{"train_examples": 195000, "image_size": 32, "horizontal_flip": false, "tokenizer": "word", "vocab_size": 62, "init": "lecun_normal", "beta2": 0.95, "beta1": 0.9, "shampoo_beta": 0.95, "precondition_frequency": 50, "adamw_lr_other_params": 0.00096, "epochs": 5.8}
Rows from block 5 of the image encoder of a small image captioner, named by matrix and row number. Rows with one number belong to one channel. Each number is 128 + 24 x the weight over its row's rms, rounded and kept within 0 to 255. All counts start at 0. Numbers have three digits each.
Before each channel's rows are labels from the 100 images, of 14848, where the channel reaches its highest value: "peak on" is the class under the peak. Only what is clearly more common there than usual is listed. The data: rendered scenes of toy objects such as cars, trees, mugs and chairs.
# conv1: bottleneck pointwise conv (encoder.blocks.5.conv1.weight, 64x144x1x1), inputs 0-143
# conv2: growth 3x3 conv (encoder.blocks.5.conv2.weight, 16x64x3x3, transposed, each kernel summed), outputs 0-15

peak on: candle
conv1.51:165136118101102082115130177140121157105104123091121124129133133131108140108108132146138124117129141129102140100082135103117070127149128134109150137089138107076116172122118144096143087119148128101144147127146142156104138093150142135166138177113135085107091138151127081152128104107130145085118120125154136113077168132141103129143135099146124164106134164112143123138183203124141113098106159104124147132144160136108114073138124115096119
conv2.51:102098099137141150148174100116119119090139097130

peak on: flower
conv1.9:116132127113135169098131118142130117115142128125134165147118150158118063123127138137124137100110139120135172120148112160102161142139128115098132089130130143153133093105124101147145103104142145089159118140143133143105133118141137121117131123149110120142143086129171179121111158112098093113120122115154115144081093124126050162170112156223095109101125095129166126120118156136096139095111167160127145147135144137118144076102127115113111
conv2.9:071141139145125134141155124130093172131097110126

peak on: bottle
conv1.21:137137116154152088137118110109116109153148106130121111120123091107125172127087109114138118151146129086145132146150141134161135131170086112149114146119123158123126122141129165129157106138109122146114128158120134133135142151134138127114097110169102144089148146118098115119134119151127086134089127142091158155110156075111128108148090061129106138087094111125113090088101141161114113134073166077113148118142148135093115120163102142208126
conv2.21:100123148138117129148122099141155150166070110130

peak on: ladder
conv1.29:119148098147146144141100098149149123141113146126090129133134151104142110147134091132153107134126130135113151089146122149134102091102147114139124110146155124110129129100145142155141148155156097093151136144114133134061144143167093083096105125154106097159146100130076139114113120134121106161121139100160090154138148141124092116125089114154087139103123115140046092125128158128126202119089107142127162164102135145141113123095138141170120
conv2.29:087112123079108106154111131126150089118113151139

peak on: mushroom
conv1.5:123133090138135103143108105130122101125165124132144158163103127102122140147144133106082125105176115109146133105122108130117159133091096127114134120132113123183112146123159150168145137127130131071140123097131139163116113144134130157123119164093129120143174145150111131062133107100115116127191116104122092140117085140160115161147169104114060089113123119125092106160123160081134122148151144094087124089131157149147137150157123139124136
conv2.5:140114115102147113122074134129161134156082144118

peak on: bottle
conv1.20:147117132150115122136108138101107122136107127137158103135114142112128147130124123104143118118114122126130138126119128134127118105127125116111093116132125146098145130142106146110119121103133111109091144143092106131132138085143133144138108124132094171098122111183215160120119133109142107101134151100154159197113096087084129092106172100178135169127100086091166072108092124158110123139137123103078124127115141120125100135117123133207120
conv2.20:136125111145175107074131150120115114129110109090